A small self-supervised image encoder, trained from scratch: 13500 steps, 195000 training examples.
Rows from block 2 of a small self-supervised image encoder, named by matrix and row number. Rows with one number belong to one channel. Each number is 128 + 32 x the weight over its row's rms, rounded and kept within 0 to 255. All counts start at 0. Numbers have three digits each.
Before each channel's rows are labels from the 100 images, of 14848, where the channel reaches its highest value: "colour at peak" is the nearest of a few named colours to the mean colour under the peak; "top examples" is what is common among them. Only what is clearly more common there than usual is listed. The data: scattered letters and digits in many colours.
# convs0: first 3x3 conv, stride 2 (model.blocks.2.convs.0.weight, 128x64x3x3, standardized in use, each kernel summed), inputs 0-63
# convs1: second 3x3 conv (model.blocks.2.convs.1.weight, 128x128x3x3, standardized in use, transposed, each kernel summed), outputs 0-63

colour at peak: white
top examples: black; blue; brown; the character 0
convs0.28:138182138170127116090107161144123098119117143088084120125140125111140131105132168158132190115095098103138076200119075097200102124148125171133095096166132148149116106118085126116236096093116097
convs1.28:137071161068162129086054083149113117133137105132133177172154097112135076102157094142143095136147131106126131081110137143110056127144138149121088149093145122118163133142105154105112197137111196

colour at peak: grey; brown
top examples: black; brown
convs0.122:106068099143142125102069161159179066139150151113155128138111172071085129147137111161124108133156072120150116129158091132147124118106191149161104105135079100174106075160166048186141119121119131
convs1.122:117155095151114149085094103150143150096165097130088070134130124132150148140111108119127083131096130154146093183112126060114154104115146121081111130114119127086152144134141098112124124203069206

colour at peak: brown
top examples: black
convs0.83:158088114113121105135125122152138087096134148115086147114130120098106147123162072118106129138089087122171091143135195138075172187086109109129117165124153085071181065142180056134097129132169176
convs1.83:075096124124132101136122123164135115167080084143112108161117121168170147140135075130114151146135156080075096143120109147093154094115028078112132167103116120110136092121090139122110134105106076

colour at peak: grey
top examples: black; brown
convs0.95:155103110137143090095190147110157084142123135084131133123147117120111086084146120133119148185171079125118133131136113142141120157085140113152093081109100089097099106137247122161066155062154102
convs1.95:065131132150120140128134126096087113104074100107115117136117086149161154123096092140108096109111116087108089149118153090093126070133100101111085050126063079165189144099124119119145128161112123

colour at peak: white
top examples: black
convs0.22:164080135112095120069116155121138052135134109119169112155162149136176139097136142190134059128086136126132140088177077156045152104113165138124122088122143121139149081078115093135123191124099151
convs1.22:154122074127122113122085148124109145146149147140133155119165139099061141067110130076083141062083141137140151150154096177173097170148157114119113132139086100117090172114126098098130159081099129

colour at peak: white
top examples: black; brown; purple
convs0.117:104065174158161151119038158163137124148125103108127127111101092118142076105126105160147103119132137104100186129156114153174100041131161145146084126149120167136132155070095144191126105132129069
convs1.117:124128138109159157155116116173177181125154146137165086120139157175128135133126134055146153185128090144182108179113134153112156102142081112083135173169155175133099122133099166122162164135159145

colour at peak: grey
top examples: black
convs0.66:106166117161170097161065156133152147104092070131152123088106137077106128162117134110108169062186073101188172188109122161157158144093132158121079090137125102115128102119151122162155090120102165
convs1.66:169147109138123081103153148153176151039137127144152164175168149097117087134113146129211115126159080134167108195091132122138094071130141177097116185116101160108130144146111201148078158146174145

colour at peak: pink; grey
top examples: black; brown
convs0.15:133093162108136091120108126112143124176152119142123078153118141133118117084129131144106142089134158130074213147115072159079052060128130079158075110133110176104135161102122195151153125130107073
convs1.15:102092125114142067120157109147123100110119111077158126137121116166162135118109078142111187137119145113085122148121105143108155117063060036132134157084148092111104087121085178098120129116128058

colour at peak: grey
top examples: black
convs0.50:105116133152139104129174130132173105154101077084196176158185155136117074125127162089129158156146078086152111141197079171095105146138135170100135056127087125148139114065143101145156133110126105
convs1.50:122105148176126093151151194105095135088101112117128101097087124075132100088133126119116102076099153107132107118099123133153136164137147158155078120214109156185223167142072066168068170131145243

colour at peak: grey
top examples: black; brown; purple
convs0.41:106084106124154101112088108180166129108141129161170112129168102170100093115142129135101094171188055154116097124193052120093122124139210141133110090150102138111196107121105108151159108130110113
convs1.41:106137104129123075126106141095140152118128153153080170091161116174106134146098142070131154115147080160180123191113119178121157110194164173077104127161123159163141145147216195139188136130186129

colour at peak: grey
top examples: black
convs0.75:107095120160151095131217175102128104137145117141066113103158134094123059126104131118116086093115083128166158151178096155078130133121070103161119057112157126147128092118166119180171144161110096
convs1.75:065141145137188168120074084159094145119113097140120087130147103160207118113140069157133094140108130116128112124119127138062124115154059144090121137171122144102195153123110106101136166118108170

colour at peak: grey
top examples: black
convs0.120:077139150146151063105166155104176130153115121119142130138097118085154111154155127136056131133199055119161136113110095143082103104093141114159165055137105084135132094137143094167188162091147100
convs1.120:085113165124148098115143131080079127107125101132114148135118062135174151112089046156150119122107111110136095126118122111114124091118088138121122030172066088114201099114132147106152129145129130

colour at peak: grey
top examples: black; brown
convs0.54:104111112096125120185103092119160105084133107125200111110092137112105137142138124113113128158245102134137118112134087154101127056156203135082181117087124114145096100114115125176162132141132089
convs1.54:146134076129045088116161151037137115091114091114096131141139105123130172135080169113088137056137094108120114177123116133126125098166160131120083075100129110150126142138192162100167096119151080

colour at peak: grey
top examples: black; brown
convs0.94:136083137117143170143034191169122061082116120090135110167084113113128132099135105154162126130104118113149085114120167170147145170122162152141104130161108114101125040141123063161116132154088163
convs1.94:091117140168198159133079054177136123158164154139141116126103142128135090137145129134128121193094117120146127154153118134133146090164080075083129141134152116142115104104091088174140166098129151

colour at peak: grey; brown
top examples: black
convs0.98:099105139145150099115075161190132113098143125077117138050111109114125151149115066148160123146086102158128080110135139170140130174071138146158125157181117080125173124178126052103096145123110184
convs1.98:108121136155119095116134092143105148149108083149117135126200114092174134129102059114143102155110146115041069113133117138068167132140098088164117169168084059111177144103102152133138143172099124

colour at peak: brown
top examples: black; the character M; the character 4
convs0.87:144095148113129128140047164159136063079096141098108142120114112130103165107136118174134125138080159120114103099117185140101143169099134114134089177145128118085179052154142038136082107153129158
convs1.87:088101132146104148101143116160141114179119076105123071141131126132155141134154070119111141164084169124072125121143070155108163093104042015135136118132085067140071086124136128108143121117096018

colour at peak: brown; grey
top examples: black; brown; the character W; the character M
convs0.93:146090170187153131112131122125122124069128150149106185102066140088089107144101112118144070083079097132142123119193130171130082094147097138170106150120209167197113128119105089144139108125100137
convs1.93:154165159106078184104140127149078152139143102110109109102116150107143102105206138147126080110142182102128102107110129085164126171088146109166160187110129099061112145132101095119109119178086137

colour at peak: grey
top examples: black
convs0.24:122123135160123112095121137134178144079155115166072105114067109102169086124145148120100123038133114140206122127164150151137138072052095138096072135153088088108163108136141114134139108129070143
convs1.24:135127142078157089101108098159136128100134145127159069090159149093000073111128133072150113154140113123122107075117157157112105112088126172109143124139179116111139098127131180091093165130071149

colour at peak: grey
top examples: black
convs0.42:157106104141157100071145122188148088053121161141117121093161089109141188097123114156211126112119130121112108105171147116164108152090099166078093135122062072127143144133161090172093136120097114
convs1.42:066115159169096129149169127147147140151097094175171136121126145213111136105090097105126169138159164129129138173131151159128172143106082072148153147086156141118122099117094249114155136130201084

colour at peak: white
top examples: black; purple
convs0.27:130059170169142141100075179202201066137166108119143123139144146136103111112065119142126091144114111069121121155165105145119039107146158134127133125101150138106177142129090120140113149145137080
convs1.27:189111113136130164136140135115104154131154137125143057091105114136084126087154134013101106132105069132123175045140124124168119119137142115084104113128103107102126102110075052088126085140100118

colour at peak: pink; grey
top examples: black; brown; blue
convs0.113:124164119140155069124056183192164053108111106124127062125141127089139135098092175178124143103145092119179126177124093139162119114110135170131105095152085108078124124145118144172166120161090107
convs1.113:115122117143145122134120119141143135094159126168140156181097091170105147112101099131140110190142104147188117127142170127119090125145131123068121169108158174106161113126001166136072147119145196

colour at peak: grey
top examples: black; brown; blue
convs0.119:118072138169159143131099112100137086074102156155214130130133123142104141151118137124100128144114096084150145171119100134095110133112255141131092146091121113175088054127113109139120108108107109
convs1.119:142143125133091156114080139074143125141161152097092101136111160145125115130162184130120091093124097112108120120105113000132130159156149146111142149132144126096100154110193069127098023165102143